Rows from expert 23 of block 7, named by matrix and row number. Rows with one number belong to one neuron. Each number is 128 + 32 x the weight over its row's rms, rounded and kept within 0 to 255. All counts start at 0. After the name is the row's rms in percent of the matrix's.
# up: expert up (model.blocks.7.mlp.up, 32x128x128), inputs 0-127
# down: expert down (model.blocks.7.mlp.down, 32x128x128, transposed), outputs 0-127
up.65 101 [136  71 126 135 129 148 147 132 155 128 140 108 145  89  77 171 184 157 125 105 102 114  97  77 158  87 147  96 133 135 103 103 184 172 110 205  95 115 145 110 191 133 117 119 154 154 151 100  86 188 125  83 104  83 140 140 147  41 101 124 133  97  66 191 128 124 128 135 160  80 153 133  75 139 119 116 147 146  75 104 104 110 138 180 183 149 171 112 134 214 147  99 151 145 164 126 145 108 117 128 180 128  99 129 186 117 126 101 138 156 129 132 178 119 108 154 140 175  59 114 102 130 115 100 153  71 138 120]
up.66 075 [176 122  83 107 110  80 128 140 150 109 255 148 126 140 168 146 143 123 151  93 106 119  46 174 148 109 137 139 186 189 100 130 139 157 114 125  90 119 125 116 120 155 104 103 197  90 144 141 152 124 159 103  68 125 168 104 163 112  99  94 176 113 116 132 121 144 149 111 128  55 135 134  83 117 171 127 107  90 133 108 138 149  82 159 171 110 145  98 155 154 123 109 196 106  61  67 168  93 144 109 125 129 113  77 130 146 111  94 120 124  79 111 148 123 139 154 111 127 112 105 165 151 126 139 112 148 120 162]
up.67 056 [183 119 102 118 113  68 128 134 160 108 255 145 140 131 158 163 145 125 157 113 134  95  40 170 162 127 151 154 183 179 103 127 153 153 122 134 107 113 129 138 119 182 113 108 163 101 148 138 151 109 138 106  63 122 165  98 155 109 124  84 178 106 113 121 124 150 154 102 111  67 130 152 103  94 169 119  73  92 121  99 127 147 103 159 162  88 166  82 151 137 115 131 208  94  20  74 162 123 129 100 111 129 136  79 143 137 113  95 103 131 103 117 146 111 119 151 118 128 129 103 157 135 133 147 114 157 125 158]
up.68 057 [102 124 123 106 182 140 165 182  95 161 148 148 167 137  99 144 172 181  66  79  93 157 101 174 110 165  96 109 178 107 102 100 119 107 168 173 128 147 128  97 160 127 131 152 147 131 136 110  75 112 144 203 173 140 124  94 150  69 122 154 130 132 125 144 167 100 156 115 169  84 153  66  94 163  95 156 193 121 128 117 112 140 149 170 110 198  75 161 116 152 149  61  87 142 105 113 151 127 127 173 137 163 128 123 115  73 128 135 124 121 139 120 111 142  95  76  91 127  65 144 165 151  98 134 132  42 100 135]
up.69 078 [119 136 124 116 156 177 131 146 129 130  52 109 110 108 100 128 122 151  98 101 135 154 153 141  86 158 108  87 103  66 101 161  86 140 123 161 135 151 122  88 162  94 167 146 119 176 132 101  88 123 133 146 193 127 119  96 116  90 117 188 110 141 131 116 175 111 120 120 128 147 157  39 132 160  65 101 199 129  62 111 126 123 161 158  85 193 125 150 129 189 126 117  54 155 160 178  93 142 124 208 144 124 107 148 137  89 149 178 145 140 168 126 126 118 163 145 126 128  94 120 105 121  93 139 136  34 129 105]
up.70 058 [176 138 119 117  83  86 115  69 133  91 186 164 111 138 151 135 106 124 155 120 143  98 111 160 151  71 144 166 136 161 130 135 149 148 119  98 133 131 154 159 128 155 104  98 117 112 138 118 190  94 154  79  64 146 133 127 104 160 106  77 149 143 145 122 104 146 149 112  84 119 107 157 127  69 162 109  58 142 166 120 159 119 109 139 169  69 147  89 134  99 128 188 214 106  60  71 150 110 137 100 107 115 120  98 112 176 114 115 130 132  75 151 106 110 144 149  93  84 143 100 162 144 154 138 100 228 153 197]
up.71 129 [166 110 108 131  99  92 127 105 159 107 244 140 135 116 151 125 107 121 168 154 118  98 112 124 165  53 140 138 153 170 144 130 155 181 115 130  95 128 132 147 130 153 110 103 146 112 145 123 161 129 147  59  72 129 164 151 139 123 122  91 142 119 125 110  74 175 139 119 130  85 112 142 101 126 167 115  53 122 175 116 129 109  50 125 166  78 158 107 141 136 120 173 236 112  65  64 156  92 138  71 107 137 143  96 152 198 124  93 100 137  83 128 148 104 152 168 143 141 137  94 147 135 143 126 124 165 128 126]
up.72 043 [107 164 139 146 120 208 146 122 117 119   0  86  85 127 105 114 113 136 124 158 135 181 175  96  85 143 112 103  89 117 141 163  62 128 124 122 145 115 147  98 142  95 145 155  83 162 117 117 109 137 133 128 166 126  74 132  82 141 133 166  68 122 138 139 159  99 123 143 138 220 141  99 127 139  97 105 164 155 126 146 155 148 164 104  75 153 131 162 119 130 142 152  64 162 202 177 100 139 133 169 141 115 138 152 116 104 162 163 171 120 178 139 118 128 162 144 156 119 157 133  98 109 143 141 114 110 130 103]
up.73 028 [109 131 147 195 127 164 129  82 105 105  55  91  75  95 122 153 106 120 152 168 124 141 160 103 152 115  94 132  82 113 145 112  85 133 112 138 175 161 206 136 106 147 157 114  56 163 127 166 148 148  94 136 151 161  95 132  60 156 200 126 103 136 147 147 147 146  67 145 170 192 117 140 153  85 108 128 147 152 217 120 112 110 136  48 106  84 145 139 121  87 153 161 106 138 156 147 128 149 137 152 125 195 156 179 150 158 115 131 153 121 161 149 101 118  73 114 152 118 122 164 108 110 109 130 148 172 139  77]
up.74 036 [123 123 123 109 149 104 167 140  89 166 151 150 145 110 128 208 160 147 164 129 108 148  77 163 137 136 135 167 118 141 145 102 137  73 146 172 156 101 174 110  98 179 104 132 123  96 118 126 156 117 176 173  77 117 102 107 102 126 151 105 161 130 176 157 158 164 102 145 140 122 119 171 141 114 151 149 107 109 180  76  74 141 139  99 165 122 109 125  93  61 144  95 160  94  47 128 171 162 146  90 137 162 169 135 173 138 120  93 108 127 118 119  51 133  53  30 128  95 128 135 166 129 137 104 105 197 141 160]
up.75 043 [160 122 132 112 132  76 138 139 112 187 104 138 144 126 126 208 177 129 101 108 139 119  25 177 113 181 115 170 154 141 124 105 145  65 160 153 136 112 138 145  96 142 109 125 123  92 126 159 151  98 161 186  86 142  87  79 104 135 119  99 160 104 163 141 147 133 153 164  95 125 128 164 151 133 140 165 107 115 147 120 137 165 129 116 124 130  71 123 119  73 146  87 127  74  32 143 173 187 127  85 121 151 150 122 137  86 143  90 109 114 114 113  70  97  86  80 106  80 119 148 128 148 140 104 119 200 131 196]
up.76 066 [100 146 176 151 122 251 131 114 132 116  10 122  77 122  76 121 117 159 136 148 125 143 167  97 102 146  93  90  84  89 131 159  99 138 129 144 163 130 144 106 143 111 171 153  81 142 120  98 107 155 131 135 175 153  76 128  98 118 114 163  85 122 134 156 134  88 132 155 122 220 148  81 118 132 107  93 183 167 116 130 116 125 140 115 100 173 137 163 109 146 149 134  64 187 199 134  93 134 110 171 151 140 116 151 116 108 138 146 187 115 174 153 103 120 125 138 141 124 105 129  86 104 118 127 112  76 135 100]
up.77 053 [171 120 112 148  74  76 114 109 156  82 227 146 120 134 177 105 123  96 143 133 109  99  78 145 139  83 149 146 140 177 125 131 173 133 120 115  90  99 137 168  89 146 118 115 153 102 163 180 176 144 125  77  71 111 166 135 129 158 119  78 152 120 115  93  86 163 141 114 131  75 104 160 138 125 169 150  33 100 144 142 147 130  83 139 181  94 157 107 142 135 102 163 211 111  80 109 165 123 140  55 134 127 135 108 139 150 108 101 119 116  98 114 155 107 193 163 131 141 141 108 136 148 159 148 104 204 108 141]
up.78 047 [118 105 146 156 123 203 121 125  98 128   0 106  89 132  90 131 116 130 125 163 163 141 144  78 100 145 103 129 106 119 124 146 114 119 148 153 144  98 153 111 149  88 147 143  72 143 137 131 118 153 111 126 154 124  51 127  92 105 134 165  76 100 120 149 121 112 135 148 114 195 127 126 153 147 123 103 158 167  87 129 145 110 139 126  73 162 119 173 116 143 149 100  59 179 222 180  95 177 119 119 163 150 103 172 146 107 142 113 162 154 185 136 115 131 127 152 178 150 119 162  74 107 109 118 153  65 116 138]
up.79 184 [119 134 133 142 134 214 138 134 159 100  69  72  81  91  49 126 131 147 144 148 104 110 185  98 127  85 130  90  84 120 107 119 117 171  91 211 111 113 180  85 143 108 179 170  94 184 144 106 125 178 120 109 148 106 118 170  93  97 114 153 103 107  95 148 114 128 106 120 133 175 147 112  75 164 103  88 136 164 104  85 106 107 127 136  85 146 125 157 116 223 136 140  92 165 171 134  81 115 121 159 177 122 136 151 153 124 153 129 169 159 167 160 159 130 143 178 136 125  89 119  86 116 115 104 133  81 124  83]
up.80 042 [104 120 112 113 182 159 156 180  95 162  43 119 118 123 102 131 145 162  84 115 110 149 150 139  81 208 107 125 145 103 115 133  89 105 134 159 137 134 124  93 137 102 129 143 104 125 119 139  74 115 137 217 191 162 114  97 127 123 126 183 111 139 156 141 217  71 110 128 159 141 147  68 137 132  86 131 202 128 119  96 102 141 163 165  90 177  88 150 116 113 154  71  63 158 113 144 137 168 104 205 128 155 131 144 125  90 143 156 110 138 166 114 100 131 114 102 103 125  82 150 147 131 118 129 132  64  99 105]
up.81 037 [183 109 142 112 107 135 101 133 104 160  56 178 132 168 166 122 146 106  59  94 161 120  67 183 106 194 128 142 166 140 109 134 113  71 156  86 133 128 120 109 118 131 155 142 104  68 126 174 110  99 156 125 128  98  78  84  91 149  96 132 114 119 115 113 176 110 156 134  58 161 142 117 174 141 141 159 160 110  50 134 158 156 154 117 128 136 101  74 114 123 137  78  69 132 106 217 141 201 121 110 134 129 102 149  86  30 131 108 132 110 158 120  89 126 112 118 100 113 114 153 127 132 108 138 104 130 129 157]
up.82 088 [180 120 133 148  99  69 112  92 149 100 204 135 119 147 169 121  97 109 160 138 134  81 113 144 144  64 138 150 131 185 146 135 148 163 141 116  99 120 146 162 103 181 130 110 139 103 157 132 162 109 139  79  68 134 161 138 130 157 123  88 162 133 127  76  58 154 169  93  87  80 105 164 108 116 143 136  64  95 175 125 154 130  88 135 157 110 151  64 142 144 113 164 232 100  35 110 142  99 139  82 124 103 151  86 110 145 130 121 111 126 105 125 144  96 172 152 138 108 120 103 151 147 149 149 119 196 108 164]
up.83 060 [111 116 140 147 146 202 153 132 131 108  81  56 120 107  77 142 123 129 123 112  96 140 179 107 149 175 134  75 101  86 119 135 113 146 124 174 124 131 153  79 149 109 164 153 113 157 140 104  86 135 110 123 176  89 118 130 131  83 155 175  82 122 111 152 143  97 104 129 152 152 155  91 115 165 103 109 196 152  62 120 122 111 138 148  85 148 155 176 102 190 124 107  82 158 193 175  83 123 106 160 155 144 138 173 169 114 151 133 149 159 175 145 174 142 134 150 155 145  98 135  81 120 106 117 173  10 121  90]
up.84 121 [194 125 116 152  82  76 106 106 157  82 242 114 147 134 154 130  92 105 173 122 113  80  98 144 154  73 151 127 162 171 127 132 139 182 126 114 103 134 142 134 121 166 129 110 160 104 155 139 166 110 161  67  58 120 171 131 144 136 137  93 156 116 130 101  75 152 144  93  97  75 130 133 103 115 161 118  69 126 143 120 135 118  82 136 156  78 191  79 137 153 117 156 214 110  50  79 141  88 136  98 122 132 123  83 137 171 128 119 106 143  94 130 160 121 153 196 139 137 124  96 157 150 131 149 131 155 133 133]
up.85 111 [117 143 146 125 128 194 118 126 109 152  33 138 115 142 101 101 118 138  86 141 166 168 202 134  57 163 103 109 117 118 137 185  83 124 172  98 126 119 136 133 137 103 169 176  94 142 113 118 102 116 133 168 174 163  78 116  71 138 101 185  84 127 123  98 124  98 160 121  93 167 128 106 148 176  81 117 175 110 101 140 157 151 140 124  65 192  93 161 122 137 142 132  70 190 179 153  92 189 114 157 128  87 118 141  81  91 171 157 158 112 186 118  89 119 162 134 128 114 122 149 124 117 102 123 119  79 109 138]
up.86 097 [123 126  64 133 130 142 148 120 159 163 196  89 113 148 137  57 136 135 111 166  79 150 161  70 148  87 129 112 147 176 184 121 126 121  98 154  84 128  93 131 108  87  90 161 134 168 138 136 166 172 104 125 102 109 169 170 134 156  92 123 103 148 127 111 106 168  78 109 199 108 109 137  88 166 173 122  75 106 141 116 111 116  53 122 141 105  94 171 127 172 104 171 178 138 111 101 152 108 154  89 105 161 161 124 198 165 145  78 113 167 105 101 158 108 166 102 175 165 126 137 130 131 140 102 119 121  96  42]
up.87 068 [120 111 136 123 180 139 143 172 118 170  76 133 138 116 121 140 148 145  58  85 118 174 115 167  74 163  86 117 153  97 116 150 110  96 162 154 119 113 117  81 153 116 152 137 129 143 147 117  85 126 111 193 177 122 104  90 120  75 116 162 118 122 129 121 182  93 152 106 135 114 148  77 142 161  69 152 217 116 103 120 116 148 152 162  87 207  84 144 117 166 137  87  63 166 136 153 128 159 146 190 149 146 109 163 135  65 154 149 135 121 169  92  98 121 122  95  86 128  68 152 124 123  94 125 128  46  94 145]
up.88 103 [178 126  96 132 111 100 121 112 162  96 243 119 125 134 169  98  98 127 160 122 112  92 104 131 156  57 143 117 159 167 127 142 143 189 113 131  90 144 112 147 148 145 124 114 175 127 147 123 149 134 134  56  64 125 184 133 165 138 113  96 147 127 119  96  99 136 128 108 151  56 124 137  80 147 148 104  85 103 134 118 136 115  81 144 184  74 187 100 141 179 101 168 221 119  71  81 155  79 143 106 120 131 122  79 152 158 135 110 117 156  95 125 180 120 167 185 126 150 127  82 155 149 131 134 123 142 133 106]
up.89 060 [ 78  97 104 107 159 125 150 152 120 176 238 144 151 131 121 136 170 187 121 123  63 151  90 156 130 129  92 113 226 149 147  96 115 119 149 189 105 117 110 102 122 154  93 129 170 124 128 138 116 157 138 175 165 157 155 140 166  89 102 112 129 126 134 149 121 143 120 139 216  74 129 131  73 116 148 149 122 126 157 105  91 143 116 139 171 130 107 165 123 128 135  77 174  96  84  45 177 115 139 113 118 181 168 110 124 139  96  83 100 101  93 120 117 132  80  65 157 132  90 154 181 135 116 110 133 111 126 117]
up.90 036 [130 132 104 151 104 151 150  96 138 133 157 100 123 141 111  92 124  84 146 171 110 126 169  66 191  76 118 135  91 161 204  97 116 132 120 132 109 108 146 155  65 151 116 153 129 172 139 131 178 164  93  94 115 122 115 183  83 174 128 100 124 140 104 144  73 181  91 169 193 138 142 178 130 122 187 111  74 164 166 150  91  80  86  69 150  94 103 151 147 116 116 138 153 102 145 108 135 142 149  36 132 140 165 110 158 173 132  69 109 149  83 119 151 135 120 120 172 137 157 155  78  95 167 108 136 166 127  94]
up.91 035 [179 135 133  99 106  42 111 117 132  84 225 162 140 135 149 180 120 131 156  86 134  86  94 187 139 101 147 156 147 120  98 116 144 143 126 104 134 127 130 163 143 166 119 100 143  84 141 165 149  98 146  81  58 129 180  75 132 108 103 114 164 109 150 126 113 144 153 101  63  74 125 114 123 113 137 131 102  92 152 118 161 143 108 166 156 111 182  69 129 154 142 164 190 117  39 101 145 103 107 145 129 100 106  89 122 128 122 130 120 150  79 149 119 106 137 182 102 112 106  83 165 171 121 151 106 171 113 203]
down.65 097 [150 140  89 107 135 122  98 102 131 129 122 120 149 151 130 112 123 123 137 179 108 142 154 209  93 145 150 154 181 165 106 149  78 115 139  43 112 119 128 167 113 211  82 167  75 179 152 160 154 103 118 186 155 154 119 133 155 169 202 130  62 132 123 121 131 109 144 140  87 187 105 111 129 131  84 142 160 147 130 151 168 160 116  65  80 100 104 139 169  94 151 157 136 165  90 129 121 148 126 107  96  65 124 143 118  98 104 134  71 113 155 130  55  93 124 112 112  92 147 172 177 126 110 142  97 173  83 137]
down.66 078 [115 159 147 186 145 132 178 109 122 172  33 129 181 150  92 115 187 154 127  98 138 111 194 166 105  99 108  91  66  94 134  89 138 176 180 202 137 123 179 141 175 147 171 171  89 130 141 118 112 122 107 145 136 124 113 144 129  51 130 155  88 102 113 126 128 138 169 121  84 108 123  71 135 173 120 130 160 107  68 147 143 104 112 117 102 138 117 151 137 177 144 120  90 152 158 170 146 164 108 116 111 104 128 100 134  90 152 148 150 159 190 117 111 135  78 138 100 139  68 168 139 129  65  90 115  89  94 140]
down.67 060 [108 150 131 175 159 135 171 121 122 182  53 126 180 164  85 117 178 168 127  75 127 112 169 160 124  94  98  99  78  90 139  74 136 176 207 172 128 114 182 128 161 130 169 168 109 146 144 120 144 116  86 176 140 122  99 140 130  45 126 133 109 114 114 116 118 134 146 108 107 104 120  69 133 192 147 138 156 100  87 151 130 100 124 102 113 134 102 163 138 176 144 136  84 148 180 149 152 164 111 112 107 134 127 105 144  93 160 150 166 171 181  92 116 160  91 136 129 131  53 160 150 139  83  77 129  84  81 130]
down.68 049 [183 132 106 149 114 162  95  75 197  53 152 135 140 129 134  53 108 130 174 148 155 119 206 151 110 129  98  87 147 154 117 149 106 110 110 114  79 114 148 120 146 180 133 169  94 143 104 172 165 135 143  65 118 122 139 174 103 161 177 109 101 110 126 103 102 166 113 164 138 143 140 119  99  86 107  82 121 128 117 113 137 137 115 118 137  67 240 147 129 147 123 143 170 171 129 102 115 116 127 140 130  50 123  82 148 179 102 141  64 166 132 188 122 105 128 183 136 112 126 127 130 173 116 142  78 105 138 124]
down.69 075 [185 137 138 118  95 140 115 103 170  69 186 116 103 117 160 126  91  92 153 186 142 126 117  63 159 123 132 159 174 182 127 171 115 100  74  55 138 124 118 136  96 129 113  99  82 127  94 136 146 163 147  78 103 126 137 128 123 211 147  77 102 140 150 150 110 130 115 171 131 157 122 193 120  83 146 107  72 145 173  96 135 134 126  88 153  91 195 134 126  78 135 170 162 111 100  95 130 105 139  82 134  86 117 128 129 183 103 107 103  88 102 185 125 134 139 129 115 147 193 116 120 146 176 134 115 202 165  89]
down.70 058 [102 146 108 143 180 102 179 159 132 189  83 101 180 132  73 171 183 140 111  95 126 125 119  98 147 145 131 121  60  85 113  89 171 142 146 202 148 121 141 123 144 101 140 136 167 123 153  73  86 117 110 182 141  89 115 145 121  62 129 160 149 106  95 136 169 137 112 108 134  83 114  93 120 183 133 157 163 117  90 132  91 114 122 153 116 156  82 159 143 186 146 130  70 101 176 172 153 156 116 120 129 139 152 168 172  94 132 122 143 147 154  91 157 151  84  94 136 155  76 157 138  73  84  68 181  89  85 138]
down.71 139 [100 139 129 142 151 104 193 138 113 206  58 143 190 144  85 169 186 139 110  80 127 114 143 185 108 121 132 138  96  99 109  78 158 158 185 191 149 118 161 141 150 136 149 158 135 114 140 119  95  82  98 195 125 114 110 124 133  42 152 156 122  98 103 148 145 110 157 105  85  95 109 110 144 161 122 159 174 109  82 158 121 130 135 128  96 169  81 118 156 156 154 120  68 123 154 166 154 178  99 123  96 149 145 123 113  84 132 143 130 142 154  82 105 145  75 114 120 137  76 160 143 103  65  85 145 100  76 166]
down.72 046 [143 116 148  58 126 117 110 116 141  99 190 133  82  76 164 168 106  86 113 179 134 152  93  75 157 165 145 170 203 168 124 175 137 111  72  79 124 156  92 129 101 106 100  83 146 102 112 125 140 142 154  70 116 130 170 103 103 172 101 106 155 127 151 130 113 145  87 164 153 156 134 197 149  68 144 125  82 132 179  78 115 153 139 132 141 107 107 129 118  74 124 116 148  83  84  80 113  98 137 131 149 145 117 166 123 154 118 129 117 105  76 157 143 137 159  96 136 146 192  57 114 121 183 162 124 180 178 142]
down.73 028 [130 129 154  35 172 106 162 177 128 150 188 122 145 116 135 111 143 118 105 108 121 160  95 123 146 186 165 145 192 131 119 143 138 118  90  99 136 142  63 102  87 117 121 126 236 100 110 110 154  93 168 141 120 102 159  93  92 160 104 145 152 146  93  82 108  99  88  94 153 137  78 196 114 132 175 164 118  91 122 132 134 157 143 222 138 129 102  75 105  77 150  75 164  98 119  63 145 132 124 120 115 138 153 125 108 174 144  86 119 106  95 114 141 131 141 102 147 118 186 112 162 109 162 117 136 106 160 156]
down.74 032 [ 89 113 118 159 153 130  87 141 124 110 169 158 170 169 128  97 134 160 102  90 110 142 184 153 151 153  77  65 156 110 135  83 121 143 183 134  86 125 110  65 157 143 152 179 181 140 132 119 161 135 134 121 160 119 131 136 134 100  93 163 149  93 111  22  84 169 139 108 145 100 148  54 126 141 154 116 177 133  94 158 102 150 117 175 141 104 140 105 121 143 113  78 131 155 156 100 145 123 111 167 150  71 163 106 141 139 117 124 110 174 145 120 143 138 131 223 125 142  81 136 145 142 133 180 135  22 107 122]
down.75 042 [121 131 133 155 171 160  95 112 139  79 163  99 114 144 114  44 132 163 131 113  88 146 188 159 123 155  93  84 133 109 140 102 138 162 160 111 107 115 144  66 155 120 144 174 160 144 175 113 144 150 110  89 167 152 159 116 112  79 101 134 124 128 136  63  60 188  90  96 165  84 134  40 118 127 126 100 122 134 111 111 122 114 121 154 189 113 162 153  98 176 107  91 108 143 177  99 118 106 121 160 124 147 139 118 163 120 129 143 120 188 146 117 175 151 156 167 132 133  56 136 141 160 157 169 124  29 109  82]
down.76 065 [159 108  86  64 137  79 112 148 141  94 191 121 108 100 140 150  70 105 137 183 167 152  74  66 138 155 143 188 201 165 121 175 129  75  58  69 125 141  83 130  88 133  99 114 158 135 132 144 135 149 157  84 107 101 139 122 109 201 139 106 123 121 138 111 140 124  92 144 163 150 108 164 118  88 129 125  88 139 159  98 116 144 160 140 145  92 109 141 139  70 115 126 176  98  87 118 132 119 113 110 139  97 134 170 128 184 102  97  75  98  82 190 139 122 161  99 108 128 184  86  99 123 170 152 112 179 162 130]
down.77 048 [ 92 141 142 163 143 137 215 121 105 165  35  99 134 159 125 154 159 151  99  90 126  96 151 170 121 101 141 133  62  81 130  71 135 164 177 186 154 140 156 113 176 139 168 128 146 125 157 117 105 102  93 183 129 138 106 118 163  59 130 156 132 120 140 170 156  92 178  97  96  90 114 105 131 148  93 147 156 100 105 122 119  81 144 145 108 174 101 116 130 171 150 108  73 107 168 174 136 151 109 147  79 171 116 139 105  96 160 127 160 133 171  62 124 137 108 109 151 119  46 151 148 118 109  98 178 103  86 142]
down.78 041 [139 108 118  68 123 115 101 104 139  81 216  94  82  98 146 141  57 134 122 175 123 180 121 127 118 175 163 171 220 150 118 177 117  93  87  60 145 115 114  85  82 145 130 119 147 140 134 151 158 156 175 106 138 140 159  93 143 189 115 122 137 154 162  82 135 135  85 154 144 145 109 127 145 106 125 140  88 149 179  95 122 151 147 116 141 116 137 122 114  94 109 116 139 104  73  90 139  87 154 139 128 112 121 161 112 152 114 112 100 100  89 151 128 120 210  71 111 126 190  91 118 133 155 180 102 208 157 109]
down.79 167 [129 125  97  49 140 103 104 121 122 128 153 156 110 105 174 122 111  82 114 165 159 166  65 116 102 146 148 200 190 145  97 157 122 102 104  50 129 130  76 135 101 121  80 117 137 147 115 164 143 119 178 133 121 120 116 137 141 202 153 109  95 163 147 139 156 113 108 179 122 179 113 168 126  66 128 139 113 139 151 143 129 164 179 127 131  97 153 115 150  71 159 166 128 131 101 100 135 121 145 155 111  64 108 170 105 134  81 118  67  67  83 146  87 131 128  79 114 139 184 102 149 118 134 128 103 228 134 155]
down.80 040 [181 125 151 131  91 171  65 123 174  57 239 139 108 128 162  92 114  98 156 148 137 131 154 103 135 123 102 100 157 159 131 155  81 101  79  63 101 124 109  84 122 123 140 134 124 116 118 143 152 148 150  63 139 130 182 140  95 168 132  84 128 139 136  86  78 185 112 163 147 150 124 141  92  88 148  77  55 129 155 107 136 124 126 124 148  98 216 139 122 138 124 117 196 155 106  98 120  91 150 131 145  84  98 102 120 171 110 127 119 128 108 193 135 107 174 178 129 131 157  85 130 164 158 134  98 145 143 112]
down.81 037 [106 101 141 128 145 176 110  78 135  59 148  68  50 118 136 110  79 156 163 159 120 111 157  53 170 115  88 113 101 114 166 150 108 113 128 117 153 115 128  91 121  98 117 117 131 152 117  92 165 184 124  81 185 195 149 101 123 146  81 118 128 101 178  93 114 133 125 139 157 115 125  96 149 122 150 106 114 115 178  85  88  97 100 124 162 162 208 143 104 118  86 110 148 120 117 109 109  75 123 138 131 155 161 135 148 156 154 119 168 142 138 128 154 103 205 159 152 146 126 124 103 148 212 195 130  91 135  61]
down.82 099 [105 129 140 163 163 119 208 122 102 200  51 105 149 141 114 154 187 139 114  72 109  99 114 150 123 124 114 123  55  69 128  48 136 176 169 213 153 128 159 130 146 116 143 144 141 113 152 104 119 102 101 189 121  98 107 111 158  60 133 150 126 121 127 169 164 114 108 104 119  91 129 112 141 146 143 141 157 111  91 154 110 108 126 118 124 142 116 124 141 178 135 124  66 114 163 155 157 161 115 124  99 196 153 127 157 103 131 139 158 171 163  64 120 168  77 121 134 143  64 156 149 124  92  71 154 100  92 140]
down.83 058 [159 130 119  72 104 123 110 118 146 108 134 144 135 132 168  86  80 114 150 190 156 148 122 129  98  98 137 190 188 177 146 179 117 117 127  45 103 122 113 157  85 160 101 124  97 119 108 186 134 129 144 125  96 133 108 142 139 234 136  97 110 156 146 117 129 135 143 147 119 171 110 195 144  94 137 136  64 121 184 129 151 162 135  93 118 132 164 113 132  77 148 163 153 147  84  76 118 155 151 100 116  85 130 122 109 147 113 112  66  71 113 136  99 115 151  82 123 117 181 131 123 146 147 124  65 227 152 123]
down.84 133 [ 98 126 137 152 162 123 205 113 112 203  40 134 181 147  96 154 177 144 121  80 151 106 144 147 121 103 116 135  73  82 130  87 148 174 183 210 141 123 165 151 140 133 140 146 123 124 123 110  99  89  99 185 127 117 103 131 134  53 142 147 124 119 112 161 159 122 159 116 100  91 121 111 156 181 140 150 146  99  97 164 108 111 128 106  98 160  95 137 154 159 152 142  70 126 162 163 161 181 116 101  88 158 149 123 132  97 138 144 164 136 165  73  96 159  79  92 118 144  74 174 139 113  79  71 135 122  84 151]
down.85 107 [140 101 127  99 114 139 113 101 153  50 167  95  46  93 179 130  78 104 167 163 142 133  98  53 146 144 140 146 159 124 136 152 104  94  74 109 137 138 113 101  97 116 114 102 129 128 133 153 163 171 159  49 117 131 139 116 118 176 136  90 123 139 161 132 111 168  76 172 148 175 140 147 130  50 154 102  75 136 153  93 103 130 136 127 179  80 168 136 114 105 110 125 156  93  99 117 126  57 127 133 165 139 129 131 158 170  94 122 134 132  88 181 160 134 155 128 136 133 170  67 102 134 192 175 128 177 182 102]
down.86 098 [127 140 185 101  74 155 156 164 107 124 127 175 157 111 145 195 116 139 106 134 106 102 122 215  93 104 103 151 125 131  82  92 120 133 148 146 127 136 137 150 179 138 148 115 140  80 125 134  60 114 108 129 139 134 140 133 157  97 146 142 135 110 129 177 126  97 194 113  80 123 129 150 135  81  32 111 139 124 102 112 154 160 192 158  94 165 150  49 137 127 151  88 120 122  96 153 128 130 114 188 121 126  89 126  34  75 135 172 127  68 120 114  95 113 122 201 118 112 144 103 122 137 117 144 144 157 133 201]
down.87 070 [174 137 129 145 107 154 104  81 175  49 189  97 106 135 176  54 101 121 164 170 130 139 184 132 139 138 118 111 165 151 122 130  78  99  83  74 124 151 134 113 127 166 132 148 118 144 117 169 173 144 153  85 121 136 165 135 121 199 160  99 116 123 156  95 106 163  95 159 129 139 126 122 103  61 140  63  97 133 133  86 131 126 124 103 179  73 222 144 119 125 135 138 188 143  89 124 118  82 143 129 119  76 127 100 152 160  93 126  93 143 123 206 136 119 145 164 142 116 147  93 147 171 168 155 106 147 158  87]
down.88 107 [100 142 130 145 114 135 204 122 111 196  43 143 188 145  93 181 183 143 114  98 130 101 141 177 114 100 119 149  66 101 119  69 124 160 178 187 147 133 167 175 152 135 130 140  93 126 120 104  86  97  87 180 136 111  96 141 151  70 155 147 104 108 114 185 141  88 174 123  81 114 116 128 138 159 104 147 156 110 112 150 129 115 148 101  84 161  97 124 173 161 165 130  85 134 136 167 150 181 100 102  98 152 132 131 108  81 131 155 156 112 167  81  91 140  72 121 138 135  97 176 135 103  90  72 147 152  92 159]
down.89 058 [148 157 128 149 105 107  96 145 151 107 128 167 160 129  88  92 123 149 165 132 162 132 182 221 105 127 109  84 132 140 108 100 111 151 169 133  83 118 160 141 181 183 178 179 125 133 158 141 140 107 140 107 105 100 131 180 123  80 165 132 131  86  96  84  87 147 185 108 121 105 114  78  74 106  96  74 143 113  78 143 164 132 146 140 104 103 181 124 161 154 122 116 137 190 139 125 115 149 119 147 129  84 105  56 113 123 121 161  94 169 171 176 110  95 107 202 130 113  91 122 116 150  69 141 103  65 105 191]
down.90 031 [ 81  89 137  71 150  93 136 179  77 166  92 189 124 107 151 175  96 147 124 110 121 150 100 200  88 122 146 184 133 139 125 130 169 147 176 135 126 144  98 133 154 116 137 132 161  76 143 157  63 111 145 164 121 141 122 116 167  79 140 154 149 131 112 123 134 101 172 104  92 115 126 133 146 162 121 180 145 118 107 118 106 166 162 177 124 184  85  58 108  90 130  89 108 103 120 121 143 127  83 214 120 147 123 180  97  60 158 141 118 100 119  91  70 104 177 158 113 120 154  92 121  99  97 172 138 131 118 202]
down.91 038 [124 153 115 203 171 139 181 129 151 184  59  95 155 175  93  87 192 138 161  75 105 103 149 110 141  97 121 125  75  98 119  84 138 172 178 194 133 136 149 120 121 123 121 151 116 139 116  89 129 114  94 194 132 126 114 133 137  74 121 129 126 123  98 155 171 125 130 103 132  97 125 110 125 180 161 154 160 133  85 139 105  93 106 113 100 131 127 167 125 183 140 152  87 142 177 147 175 149 134 102 103 129 148 124 178 103 120 119 162 176 174 109 158 174  85  80 163 158  88 195 151 133  82  60 174  89 103 120]